config.toml
encoder_arch = "vit"
model = "image captioner"
dataset = "drawn branching plants"
train_examples = 145000
image_size = 48
crop_scale_min = 0.8
horizontal_flip = false
tokenizer = "word"
vocab_size = 26
encoder_norm = "layernorm"
encoder_norm_position = "pre"
encoder_activation = "gelu"
encoder_head_dim = 64
encoder_fused_qkv = false
encoder_bias = "none"
encoder_qk_norm = false
encoder_parallel_block = false
encoder_moe = "soft"
encoder_drop_path = 0.1
encoder_num_experts = 8
encoder_moe_every = 1
encoder_expert_mlp_ratio = 0.25
encoder_slots_per_expert = 2
encoder_shared_expert = false
encoder_patch_size = [6, 6]
encoder_layers = 12
encoder_width = 320
encoder_positions = "learned"
fusion = "cross_attention"
decoder_width = 192
decoder_layers = 6
decoder_norm = "layernorm"
decoder_norm_position = "pre"
decoder_activation = "gelu"
decoder_mlp_ratio = 4
decoder_head_dim = 64
decoder_fused_qkv = true
decoder_bias = "qkv"
decoder_qk_norm = false
decoder_parallel_block = false
decoder_inner_norm = true
decoder_drop_path = 0.1
decoder_positions = "learned"
decoder_cross_attention_every = 1
decoder_tie_embeddings = false
residual_init = "none"
optimizer = "normuon"
muon_scale = "spectral"
learning_rate = 0.018
momentum = 0.95
nesterov = true
orthogonalizer = "polar_express"
adamw_lr_other_params = 0.0015
l1_shrink = 0.01
max_steps = 6200
batch_size = 256
epochs = 10.9
lr_schedule = "cosine"
final_lr_fraction = 0
warmup_steps = 310
weight_decay = 0.01
adamw_weight_decay_other_params = 0.05
Rows from block 5 of the image encoder of a small image captioner, named by matrix and row number. Rows with one number within an expert belong to one neuron, the router's apart. Each number is 50 + 10 x the weight over its row's rms, rounded and kept within 0 to 99. All counts start at 0.
After each expert's rows are labels from the 100 images, of 14848, where the router gives the expert most weight on average: "lies over" is the class under the peak. Only what is clearly more common there than usual is listed. The data: drawn branching plants.
# router: slot weights (encoder.blocks.5.mlp.router.weight, 16x320, trained with AdamW), inputs 138-183
# up: expert up (encoder.blocks.5.mlp.up, 8x80x320), inputs 138-183
# down: expert down (encoder.blocks.5.mlp.down, 8x320x80, transposed), outputs 138-183

# expert 6
router.12:66 40 37 48 50 58 45 46 66 55 55 55 66 54 43 53 38 27 58 63 49 49 64 39 48 32 59 59 34 47 53 31 57 39 70 40 47 39 45 47 39 48 54 42 56 37
router.13:55 35 46 53 49 54 31 44 41 52 41 65 50 65 50 65 58 34 48 48 57 51 62 44 45 34 46 63 52 40 42 28 70 59 44 43 66 41 42 37 56 52 64 60 76 39
up.0:59 50 86 50 27 49 50 53 51 49 51 49 43 55 50 50 49 58 49 51 50 50 51 50 50 50 43 50 50 50 22 51 50 50 50 51 50 21 50 50 50 50 50 50 50 50
down.0:48 43 43 59 46 47 52 51 50 53 57 55 58 54 60 68 50 78 45 49 31 50 48 49 50 44 21 51 36 50 58 50 42 52 53 61 50 40 51 58 61 49 52 70 36 60
up.1:40 51 49 53 47 66 50 54 43 43 50 50 50 51 50 50 50 56 98 50 50 48 44 50 50 50 50 50 51 23 50 47 50 51 48 47 50 49 50 53 50 50 42 50 50 44
down.1:52 65 34 59 60 56 36 48 55 57 75 58 53 36 45 70 52 48 52 49 61 50 48 42 39 43 72 64 61 50 54 63 57 51 51 42 85 29 51 48 56 51 50 23 51 46
up.2:46 56 51 50 51 50 50 45 50 50 48 52 46 64 45 50 49 50 51 50 48 50 36 50 46 50 52 50 50 50 50 50 41 50 40 50 50 65 50 50 51 78 50 50 49 50
down.2:55 53 46 52 47 28 58 52 68 54 70 44 41 45 52 55 49 46 52 50 51 50 39 46 54 37 50 48 47 48 20 42 50 52 51 51 42 40 48 52 47 50 48 34 32 48
up.3:47 54 50 50 50 49 50 50 43 50 50 50 51 46 50 50 50 50 50 50 49 52 44 51 48 53 51 50 50 53 50 50 41 50 89 50 50 99 50 50 46 50 50 50 50 50
down.3:49 55 49 65 48 51 58 47 52 55 46 57 45 45 51 51 45 58 44 31 59 49 47 54 47 46 66 41 46 50 47 40 47 46 35 40 79 53 42 50 51 00 51 83 46 60
up.4:67 46 81 50 47 27 50 48 44 50 50 52 50 50 50 50 48 49 51 50 50 50 52 58 50 57 62 57 53 50 50 50 50 50 00 50 50 49 51 50 50 52 57 94 51 49
down.4:51 45 46 54 34 48 49 47 28 47 49 48 52 56 60 47 46 49 49 61 49 50 48 48 50 55 51 55 50 22 51 50 52 58 58 49 47 69 50 50 50 54 57 48 50 58
up.5:53 50 58 50 50 51 50 50 50 50 38 63 51 50 50 50 50 50 50 50 50 50 50 44 50 50 49 49 57 50 50 50 52 50 39 44 50 42 50 50 50 50 50 50 51 51
down.5:30 46 53 50 47 53 47 60 50 52 58 42 47 51 52 52 45 31 41 64 62 36 52 53 45 80 52 45 16 50 46 72 50 40 43 33 62 17 69 45 50 67 47 50 50 50
up.6:50 50 56 50 50 50 50 51 28 50 50 50 50 50 50 50 50 83 61 50 50 50 00 50 48 50 50 50 49 50 50 56 60 50 51 48 50 99 51 72 50 51 42 50 51 50
down.6:35 43 49 50 54 57 49 46 43 73 50 44 51 47 50 50 37 47 35 36 43 51 50 53 63 45 49 49 49 49 50 50 58 70 28 40 60 50 43 40 51 26 52 51 50 51
up.7:89 73 49 50 55 51 51 99 62 50 41 52 53 40 50 51 53 51 46 50 48 54 50 50 50 48 53 49 84 50 38 49 45 51 44 30 50 52 51 50 50 50 47 52 49 65
down.7:49 50 79 51 58 50 63 43 49 44 50 45 58 57 49 47 52 52 44 55 49 51 50 39 72 82 41 51 53 34 49 68 47 52 54 74 62 55 69 65 60 39 45 51 65 50
up.8:53 46 47 50 56 49 49 18 62 51 51 56 36 51 48 42 50 37 49 37 50 49 99 46 49 42 50 50 46 50 51 43 49 50 50 50 50 54 49 51 50 49 50 57 44 49
down.8:52 53 31 51 50 55 36 62 55 49 51 39 50 69 47 53 49 49 51 32 46 45 43 52 36 60 49 65 51 49 41 58 40 45 49 51 55 48 58 41 50 67 30 23 53 46
up.9:50 50 50 50 65 50 50 65 48 50 52 63 50 56 50 50 51 50 50 51 50 50 48 55 50 50 37 53 49 50 50 50 50 54 52 49 50 64 50 54 50 50 50 50 50 44
down.9:47 50 49 46 42 61 30 44 30 45 47 51 50 51 46 57 59 49 47 52 50 47 48 28 50 45 45 53 49 59 41 50 54 60 39 68 48 44 53 54 52 63 50 44 61 51
lies over: foliage

# expert 7
router.14:49 61 30 53 55 50 44 41 43 46 55 58 58 32 46 59 53 52 39 57 38 66 35 54 27 37 62 47 29 56 49 50 37 43 51 38 45 60 34 38 45 59 49 40 60 37
router.15:59 71 32 52 48 53 39 54 61 56 35 52 42 57 39 49 55 50 45 59 58 51 59 55 46 31 40 47 44 58 54 22 45 34 54 43 40 49 49 56 42 56 27 43 42 53
up.0:53 42 50 66 42 52 50 60 45 50 51 49 51 50 50 56 49 49 51 50 51 50 40 49 54 49 51 51 50 49 45 50 47 50 50 50 50 00 50 32 51 50 50 50 50 50
down.0:58 43 31 54 50 44 61 36 49 49 49 48 47 52 38 48 53 52 45 50 71 55 48 54 55 57 53 48 43 46 59 50 49 60 50 38 48 52 68 43 52 35 50 50 54 45
up.1:53 50 50 52 50 50 50 51 52 50 50 50 50 47 50 50 50 62 49 50 50 50 47 50 49 50 50 50 56 50 50 51 49 56 50 50 50 99 50 49 50 50 45 50 50 50
down.1:51 60 50 52 61 50 57 20 59 38 35 50 49 37 50 45 49 60 47 50 48 61 51 50 38 71 49 50 54 46 48 47 63 53 34 53 51 52 57 47 65 42 65 60 34 51
up.2:45 71 65 75 03 61 50 50 48 48 33 72 58 50 50 50 49 51 52 55 51 54 43 56 51 49 49 50 50 50 50 45 63 50 45 52 50 50 50 00 50 50 28 78 57 50
down.2:49 51 50 24 51 50 50 50 50 44 48 53 57 40 51 48 50 50 48 44 52 38 53 43 40 35 45 49 59 26 48 55 53 49 50 44 45 50 50 48 51 41 50 51 53 48
up.3:46 57 66 49 49 50 50 30 54 50 45 50 50 50 69 50 50 50 48 50 53 48 50 49 50 28 50 42 60 36 51 50 51 50 48 50 50 57 48 50 50 49 56 50 50 49
down.3:66 46 63 38 27 51 55 53 56 55 48 50 47 59 50 67 48 51 54 49 57 47 07 44 50 57 51 51 59 39 46 56 48 25 50 50 55 52 53 63 40 36 46 47 42 41
up.4:87 64 50 43 33 50 50 49 50 49 52 50 50 50 50 50 50 50 49 50 52 49 60 50 50 51 50 47 50 51 50 50 50 45 41 44 50 46 48 49 51 38 47 48 91 51
down.4:56 50 43 48 50 52 55 30 45 44 51 46 45 54 36 74 49 58 49 50 50 50 51 66 50 69 43 47 47 52 34 53 53 53 50 60 49 54 36 60 50 62 50 47 50 49
up.5:48 51 51 50 50 50 50 51 60 46 51 50 57 42 39 50 50 51 48 39 51 50 49 50 50 46 50 50 50 50 51 50 52 50 51 31 50 49 50 47 41 52 34 49 48 49
down.5:51 42 49 42 55 52 45 62 44 47 49 50 58 38 28 55 58 69 50 47 55 74 50 44 52 50 90 50 20 39 50 46 52 55 60 59 49 52 45 51 48 50 47 31 23 43
up.6:50 59 50 49 50 42 57 34 50 48 51 50 50 54 50 50 50 49 50 50 52 53 54 50 50 50 50 48 50 51 57 50 56 50 50 36 51 75 50 51 51 50 51 50 51 51
down.6:50 51 50 53 62 45 52 50 53 50 58 50 52 19 59 45 55 36 50 59 45 74 50 50 45 63 48 52 35 36 45 51 69 25 51 60 38 49 49 47 51 51 47 56 43 55
up.7:46 57 50 50 50 50 50 49 50 50 48 48 67 49 51 45 50 61 62 50 64 50 49 50 50 49 00 50 57 51 63 51 50 49 73 03 49 57 39 49 50 59 48 50 50 50
down.7:59 50 55 56 50 50 39 53 44 48 54 61 29 69 51 27 52 49 47 49 51 45 47 38 47 40 49 54 51 43 66 52 74 47 45 50 26 46 81 53 27 44 51 53 43 55
up.8:44 38 50 74 50 50 51 66 47 50 50 43 50 50 50 50 50 48 55 50 51 50 50 08 50 51 50 50 51 50 47 50 51 50 03 50 50 50 50 29 50 51 20 50 43 51
down.8:58 64 48 15 52 50 51 50 63 44 49 53 47 48 43 52 47 53 38 51 50 56 53 50 49 49 63 43 44 26 89 35 62 43 50 56 49 47 54 56 54 57 42 57 51 59
up.9:60 49 50 52 40 50 48 47 45 50 50 50 47 50 48 50 28 50 51 34 52 50 53 90 48 77 50 50 47 50 50 54 70 51 55 50 50 48 50 95 50 57 49 43 49 50
down.9:49 52 50 25 45 53 50 44 53 88 47 51 63 44 40 50 58 55 61 45 28 45 51 70 60 50 51 48 52 42 38 49 41 58 55 61 47 52 48 50 50 50 57 48 55 46
lies over: foliage

# expert 5
router.10:60 49 36 34 45 52 57 48 38 49 47 57 54 55 44 47 63 73 32 49 62 42 48 51 42 45 52 60 24 41 52 38 30 48 35 47 54 48 33 36 58 63 61 57 47 52
router.11:50 38 39 47 48 55 64 47 38 54 44 53 48 65 51 62 45 56 44 57 56 72 51 41 44 45 63 46 47 54 42 35 41 33 39 44 74 51 40 35 67 51 54 45 52 49
up.0:52 99 47 50 50 49 50 48 50 49 50 51 50 54 55 50 50 50 50 41 50 50 45 50 49 50 50 50 50 50 52 50 49 50 49 49 50 00 50 59 50 00 49 50 61 31
down.0:50 40 47 91 55 47 52 53 47 48 56 35 50 42 60 44 51 54 61 50 51 52 50 49 48 45 49 54 49 50 65 44 47 48 55 66 49 50 65 50 53 59 54 45 47 59
up.1:55 51 50 51 50 50 00 50 51 52 50 46 50 50 49 56 50 50 53 50 50 50 60 50 51 50 50 00 50 50 50 50 47 50 53 57 50 50 50 55 50 51 40 99 50 38
down.1:50 37 51 43 32 50 51 50 61 64 48 39 55 50 46 49 50 36 51 34 50 45 50 51 56 53 62 50 45 45 32 50 36 35 51 56 59 48 45 50 65 43 42 48 50 49
up.2:50 47 50 50 48 51 50 00 47 50 50 52 50 44 50 50 50 48 50 50 50 51 50 50 50 50 60 51 50 48 49 48 48 50 99 53 50 50 51 53 49 47 52 54 56 50
down.2:44 49 59 16 65 48 50 60 53 50 58 50 49 49 54 46 53 48 44 49 53 47 47 53 51 50 53 51 58 46 56 53 43 63 42 45 50 48 28 50 61 50 50 53 35 38
up.3:60 30 46 50 50 44 50 32 49 50 50 50 49 50 50 50 50 55 51 50 50 50 47 50 52 50 50 50 50 50 50 49 48 50 50 56 50 57 50 58 50 50 62 51 50 50
down.3:50 42 50 41 50 50 50 50 65 55 55 49 56 54 33 57 51 53 50 60 45 40 53 51 72 72 50 50 51 39 48 60 22 44 50 74 58 49 45 52 56 49 50 60 49 48
up.4:47 00 50 50 50 52 52 50 48 50 50 50 50 50 50 50 50 51 50 50 40 50 49 50 62 50 50 50 50 50 50 50 50 51 47 50 50 35 50 50 54 50 50 41 50 50
down.4:50 47 55 56 38 47 41 38 50 46 35 47 40 51 49 55 54 19 84 57 52 57 54 45 50 51 50 45 46 65 48 53 55 45 56 50 51 43 54 55 53 78 32 47 64 41
up.5:50 50 39 51 62 50 51 52 51 59 50 50 50 49 48 50 50 53 45 39 50 50 55 59 50 49 50 50 50 50 44 50 49 49 50 56 50 50 47 54 28 50 57 51 47 51
down.5:54 61 50 47 59 43 59 31 41 40 67 38 51 46 46 51 54 52 50 52 49 44 51 51 55 68 31 50 54 43 51 45 62 50 54 59 50 42 80 50 51 11 51 48 50 75
up.6:87 65 52 50 44 44 50 50 50 50 50 46 42 49 48 48 50 50 46 50 46 50 48 50 48 50 50 50 48 51 50 99 58 50 51 49 50 46 50 50 50 50 55 50 51 40
down.6:47 49 41 35 61 63 54 53 50 33 71 53 63 74 70 54 47 35 43 47 57 44 50 62 50 50 62 62 55 50 50 47 36 53 49 50 41 53 46 50 49 56 53 50 51 55
up.7:60 27 50 50 50 59 50 28 53 50 49 70 49 50 46 49 50 50 54 50 50 94 00 50 50 50 51 55 50 50 50 50 50 50 86 50 50 08 51 50 50 48 54 50 50 50
down.7:43 47 40 49 53 24 41 63 50 51 50 49 49 79 56 67 54 48 47 41 67 46 40 44 45 48 51 57 46 49 41 70 50 56 36 51 40 38 41 52 50 46 49 58 50 44
up.8:39 51 50 49 47 50 51 50 38 50 54 50 50 50 50 48 50 50 46 50 48 50 53 49 50 50 51 51 50 48 50 51 49 50 50 39 50 94 50 50 49 50 58 53 50 50
down.8:52 47 61 76 39 48 41 49 47 34 43 50 50 63 47 49 51 50 47 50 57 50 51 74 54 46 53 50 43 59 56 48 49 50 50 60 73 64 48 50 40 54 57 44 28 39
up.9:51 50 50 47 50 42 55 46 54 52 48 50 54 50 50 50 49 50 50 45 50 52 52 50 50 59 50 50 50 50 50 41 60 50 84 50 50 49 50 59 50 55 50 50 50 50
down.9:52 51 51 42 50 50 53 50 50 32 96 49 49 48 32 49 61 50 49 54 59 43 50 39 41 50 49 49 49 47 13 50 45 60 49 52 50 58 50 61 55 50 48 50 50 57
lies over: foliage

# expert 2
router.4:42 54 52 43 39 53 60 49 37 58 45 48 68 58 58 34 31 52 41 38 45 64 40 41 52 49 63 53 49 47 64 59 59 57 39 44 50 58 43 32 34 40 46 53 61 39
router.5:63 33 60 57 47 51 46 36 37 36 62 55 58 47 64 57 24 61 40 48 58 56 51 46 35 31 53 57 73 55 47 51 66 64 35 34 51 53 42 39 34 52 43 55 41 61
up.0:28 50 52 59 46 50 50 50 47 56 44 49 52 50 50 50 50 50 50 49 74 55 49 50 50 57 51 50 51 53 51 49 50 48 50 55 50 49 50 42 50 49 69 50 49 50
down.0:32 49 53 58 50 66 46 51 55 47 58 33 46 50 51 48 54 18 52 52 57 54 50 50 34 60 44 13 65 49 47 45 56 44 51 26 51 46 29 48 56 48 40 50 66 50
up.1:60 32 38 50 50 49 50 50 50 50 87 50 50 50 88 51 50 50 56 50 50 50 50 55 56 50 49 50 50 50 50 50 50 50 49 54 50 43 50 60 50 50 47 50 50 50
down.1:45 50 55 49 45 56 50 53 43 52 27 51 58 40 49 53 55 61 50 49 50 50 51 53 55 69 51 56 56 48 42 58 51 50 69 45 49 14 46 55 52 51 48 40 48 50
up.2:49 49 47 52 52 50 50 49 56 50 56 54 50 50 54 46 84 47 50 50 45 50 46 50 53 50 51 50 49 50 49 42 37 50 45 69 56 73 50 50 51 49 38 50 50 50
down.2:50 44 48 53 70 47 50 54 56 52 50 50 50 50 54 74 42 49 43 50 50 51 49 46 46 81 54 50 58 50 18 46 47 45 50 46 31 54 47 51 50 45 46 54 49 50
up.3:53 52 50 50 50 50 50 50 40 51 46 50 51 50 50 50 50 51 49 50 50 50 35 50 49 50 49 50 50 50 50 50 51 51 15 51 50 99 50 50 50 50 51 50 50 91
down.3:50 72 41 50 51 52 48 44 61 50 49 48 45 40 45 47 64 49 53 50 43 50 51 65 48 37 14 49 41 46 44 43 69 39 58 74 54 50 44 50 56 30 54 57 73 50
up.4:99 50 50 48 47 48 49 48 81 48 48 50 50 50 55 50 52 49 50 50 50 46 49 90 53 46 50 49 50 50 54 45 50 51 29 39 50 46 50 50 50 50 50 50 48 50
down.4:47 30 47 49 52 50 39 54 50 49 50 57 64 52 34 42 45 67 51 50 50 54 59 37 41 50 53 39 56 47 54 48 50 54 54 47 42 44 46 79 50 48 54 75 50 51
up.5:35 61 47 50 51 50 16 49 72 50 50 41 50 50 50 50 50 58 48 50 50 50 54 50 50 51 51 50 50 50 50 40 16 50 27 50 60 95 50 73 50 49 48 50 50 51
down.5:53 35 54 26 53 51 54 53 47 49 51 51 51 57 42 52 45 50 57 45 50 50 40 68 50 41 48 50 54 50 25 50 44 50 54 36 45 44 57 69 56 68 50 55 20 44
up.6:51 50 50 50 51 50 50 50 40 50 50 47 50 50 53 50 50 50 50 50 50 50 50 49 50 50 50 50 50 51 49 48 50 50 50 50 50 48 50 50 50 50 88 50 50 50
down.6:39 46 54 71 39 50 52 47 36 51 75 94 64 41 44 49 32 56 49 77 57 40 47 57 50 47 48 41 51 43 24 49 37 61 50 29 80 50 36 61 53 50 53 65 59 39
up.7:49 56 51 92 49 50 50 50 50 41 50 50 50 50 50 50 50 50 50 50 50 51 50 50 71 50 50 50 50 50 49 50 50 50 41 50 50 45 50 50 50 37 50 45 29 50
down.7:37 50 76 30 38 46 53 60 25 50 50 45 43 50 47 34 50 52 50 60 50 58 50 50 45 57 44 59 51 49 36 73 62 75 38 54 51 50 51 43 51 50 37 20 52 54
up.8:50 53 50 50 50 49 50 43 51 51 49 42 50 50 50 51 50 50 49 52 50 50 48 51 50 52 53 62 50 50 50 50 50 48 50 50 50 47 50 50 50 50 50 49 50 50
down.8:34 56 57 52 48 38 53 39 50 58 49 52 50 40 50 43 44 47 51 51 49 42 32 58 58 69 49 53 46 51 49 51 50 51 47 56 59 70 55 72 50 50 56 48 47 51
up.9:08 33 99 50 51 45 50 51 50 50 48 50 53 69 50 53 50 50 50 45 59 50 49 47 50 55 50 50 50 50 57 48 58 49 12 51 50 04 50 13 50 54 52 50 50 50
down.9:49 68 63 17 49 74 63 51 56 58 42 32 51 50 41 38 55 53 47 60 64 67 50 51 67 51 43 54 58 51 50 52 45 50 50 62 63 50 44 53 53 47 50 49 49 49
lies over: foliage

# expert 1
router.2:59 47 58 36 52 56 62 38 57 36 42 48 47 51 51 63 43 56 42 58 42 72 47 40 58 52 53 54 41 49 38 42 64 46 52 56 51 50 61 54 60 51 60 51 62 46
router.3:51 42 59 46 46 42 34 60 43 43 53 47 42 63 63 73 38 56 42 49 50 64 63 24 35 38 72 39 47 52 62 38 75 56 34 30 51 59 53 47 69 53 58 46 51 32
up.0:31 49 49 50 55 40 52 50 40 50 50 51 50 50 50 50 51 50 51 50 50 51 44 50 55 54 48 50 48 50 50 49 50 50 50 50 50 61 50 44 50 46 51 50 50 49
down.0:43 58 22 64 37 52 40 51 45 50 51 65 55 48 40 57 54 49 49 47 44 34 66 55 31 59 33 51 50 46 50 52 53 42 53 36 51 44 49 32 35 34 45 55 50 56
up.1:50 54 50 49 49 56 51 54 47 50 49 50 52 48 50 50 50 50 51 49 50 50 42 49 71 41 21 50 82 50 50 42 81 50 49 42 50 50 51 62 50 58 49 62 50 43
down.1:49 45 52 49 51 51 50 51 50 50 56 50 58 12 39 30 53 41 49 53 50 55 54 50 49 58 52 33 38 48 54 48 77 56 54 46 68 45 49 49 46 38 49 51 53 49
up.2:75 58 50 47 51 50 51 49 49 50 50 51 50 50 50 47 50 63 50 24 49 50 50 50 47 50 96 50 55 47 50 51 56 50 50 49 47 51 12 53 49 51 50 51 50 51
down.2:55 64 39 50 43 53 54 40 60 42 44 50 51 49 48 48 51 53 50 50 50 50 50 50 43 55 53 50 50 31 50 42 44 36 47 52 59 52 48 45 41 51 51 50 30 87
up.3:60 00 50 50 99 51 56 51 53 49 51 46 50 52 55 47 49 50 50 50 50 44 44 50 50 50 51 50 49 50 53 57 51 50 27 49 50 50 50 50 67 49 53 48 65 50
down.3:52 50 55 32 52 39 53 46 41 30 71 55 50 50 46 50 51 46 60 43 45 48 50 50 67 22 50 40 46 48 40 51 54 65 63 51 49 35 50 50 48 53 52 50 51 79
up.4:56 50 52 51 50 50 50 50 49 50 54 50 49 50 49 50 50 47 50 55 50 51 00 66 57 54 51 50 42 50 50 50 34 50 61 49 50 50 50 50 51 50 51 50 50 50
down.4:80 40 49 48 53 65 64 50 50 45 51 51 43 46 56 75 86 60 47 47 06 53 61 47 48 40 51 50 54 48 43 45 47 46 32 45 76 49 45 45 51 49 50 52 45 49
up.5:56 45 49 51 50 50 49 30 51 50 85 51 50 50 50 52 50 50 50 19 50 18 50 53 49 56 51 50 49 50 46 50 59 50 44 50 50 50 50 50 50 47 45 50 50 50
down.5:50 37 50 57 37 19 52 44 64 51 43 50 44 51 60 54 61 45 60 57 47 46 49 53 61 56 48 51 74 36 49 56 59 37 57 62 32 51 32 59 68 50 51 51 51 49
up.6:57 15 56 50 50 54 50 64 47 50 50 50 50 50 49 50 50 50 54 43 51 50 37 50 49 51 50 54 50 50 51 50 50 50 00 50 59 46 50 30 50 50 54 50 47 49
down.6:61 67 40 49 46 52 51 30 69 50 37 50 56 54 37 52 50 52 44 44 29 50 48 44 31 56 27 62 51 48 61 59 54 51 53 52 48 51 62 42 53 60 53 49 59 53
up.7:79 36 32 12 48 41 29 49 52 52 50 58 50 49 46 50 50 49 42 50 50 55 40 50 25 25 51 50 50 54 50 51 50 50 42 51 50 51 50 51 50 50 51 51 50 50
down.7:56 63 52 64 45 64 62 51 57 46 50 37 51 65 39 51 80 49 74 57 34 51 47 52 55 56 46 46 51 53 51 47 28 50 51 46 78 50 51 47 27 57 51 53 44 41
up.8:45 58 49 50 50 50 49 50 27 50 50 44 50 50 50 50 50 50 50 50 49 50 52 61 49 52 47 51 50 53 50 50 50 56 50 50 49 54 50 46 50 43 96 50 52 50
down.8:50 49 51 35 50 43 39 44 44 54 54 57 51 51 17 43 45 51 52 31 49 34 50 74 52 45 46 49 52 52 45 46 54 44 41 55 09 53 51 51 52 58 30 58 52 51
up.9:68 72 50 51 51 44 42 50 50 36 50 54 52 20 31 51 50 50 49 50 51 49 64 50 57 36 70 50 50 50 54 50 50 50 21 50 50 43 50 50 86 51 50 50 50 46
down.9:58 48 51 40 54 48 54 49 62 50 46 48 61 51 44 50 49 40 59 42 49 44 52 51 50 50 56 58 49 50 94 37 49 67 51 53 56 56 53 55 50 51 53 47 59 45
lies over: foliage

# expert 0
router.0:55 57 53 35 74 47 50 51 58 42 58 33 55 36 55 43 54 43 60 48 55 50 58 65 47 55 41 61 42 47 64 56 36 55 49 40 52 62 51 44 59 40 58 52 54 38
router.1:51 59 53 44 66 44 38 45 48 55 60 32 51 47 60 49 48 34 60 52 57 42 49 64 45 60 36 56 39 55 62 62 47 53 62 38 45 60 57 41 51 37 62 58 52 37
up.0:51 50 53 51 42 50 44 43 51 50 52 50 48 50 50 53 50 50 56 52 22 50 50 51 50 50 68 50 50 50 50 56 50 60 56 49 59 51 50 47 50 50 41 50 60 49
down.0:46 61 62 47 43 57 60 51 50 47 58 52 42 50 46 51 31 69 32 52 50 50 54 49 56 42 50 48 44 46 50 50 55 42 56 50 46 48 65 47 38 53 47 47 41 46
up.1:49 28 49 50 50 51 52 70 26 12 47 55 49 50 47 50 50 53 45 50 49 50 41 53 49 43 49 56 48 54 50 45 50 50 54 50 50 58 49 42 50 48 49 50 59 49
down.1:40 52 50 54 49 50 59 52 61 58 49 50 37 44 65 53 57 37 52 51 58 50 48 57 53 36 41 66 54 52 55 48 50 40 51 60 48 36 41 49 44 54 54 45 29 51
up.2:49 50 50 51 51 50 50 50 48 50 50 50 37 51 56 50 51 50 50 54 50 48 50 52 50 46 50 53 50 50 50 39 47 50 50 58 50 51 50 45 50 50 46 50 51 50
down.2:50 53 45 54 50 46 39 45 49 50 46 53 52 48 33 44 50 53 51 68 43 57 47 50 27 55 50 58 15 50 53 76 63 50 47 49 45 56 55 42 57 59 51 53 44 39
up.3:38 65 47 50 51 50 50 51 46 49 50 53 49 50 53 50 50 33 61 48 50 50 48 44 49 46 50 50 49 40 54 64 24 49 07 49 50 54 51 51 53 44 63 49 48 49
down.3:63 49 42 54 41 34 53 60 34 54 59 45 74 48 37 50 51 54 50 60 42 49 52 26 42 41 17 50 50 49 42 51 57 58 57 63 39 51 54 50 50 47 46 36 57 74
up.4:47 49 50 49 50 50 01 47 50 52 50 50 50 51 50 50 50 50 48 50 50 50 49 52 45 51 50 50 50 50 52 55 50 49 51 50 50 49 50 41 50 50 34 50 50 50
down.4:49 48 38 62 57 40 47 56 50 40 49 44 50 77 44 57 65 53 50 48 46 69 52 49 40 70 33 45 51 43 46 50 44 40 55 53 50 48 54 50 50 31 56 56 63 54
up.5:52 46 50 99 50 51 50 52 45 50 52 31 50 49 53 50 49 54 51 51 50 50 85 59 49 50 49 50 49 50 46 50 50 50 50 51 51 50 50 31 50 58 29 48 50 53
down.5:54 54 44 43 63 37 35 49 50 46 30 60 51 47 49 47 55 50 48 50 51 42 49 51 46 50 58 57 52 54 80 35 52 50 55 50 53 50 45 53 51 45 47 50 68 50
up.6:18 57 49 50 50 50 50 51 52 52 29 51 55 50 47 50 51 50 49 50 49 50 44 52 49 50 50 49 50 49 49 49 47 50 51 52 50 00 50 94 50 51 48 51 50 50
down.6:50 49 52 39 18 33 48 53 47 50 50 56 46 50 51 70 55 36 45 37 54 49 48 35 50 48 45 59 58 52 30 52 54 40 55 68 47 67 53 32 48 51 51 54 85 55
up.7:53 50 50 50 50 50 51 48 50 50 50 50 50 50 51 53 50 43 50 49 37 50 57 47 52 53 46 50 50 49 51 50 49 50 54 50 50 49 50 49 50 62 50 48 41 50
down.7:53 50 52 62 66 51 26 48 48 50 50 56 46 52 70 45 55 51 49 60 58 49 56 50 65 45 70 42 65 66 44 50 49 38 48 48 50 39 50 34 67 44 49 54 51 67
up.8:36 75 50 51 50 69 50 49 58 49 50 50 50 48 50 83 50 54 50 45 47 50 58 50 50 50 50 60 51 50 50 52 50 64 25 50 50 41 50 36 50 51 52 50 50 50
down.8:48 51 70 49 62 43 61 45 52 59 40 66 39 52 42 43 58 42 50 44 68 50 52 56 45 47 44 45 40 50 50 57 53 48 50 48 46 48 49 57 40 46 51 53 30 49
up.9:00 56 42 50 48 50 44 51 50 50 46 50 50 52 56 57 50 47 50 50 55 50 50 66 55 49 59 50 50 50 52 44 50 51 51 35 50 99 50 50 50 48 43 51 50 50
down.9:50 50 50 29 38 50 54 59 38 44 46 31 51 52 49 47 55 38 56 50 25 45 59 46 47 47 37 55 66 52 48 55 45 21 49 47 64 48 46 40 57 55 54 66 49 47
lies over: ground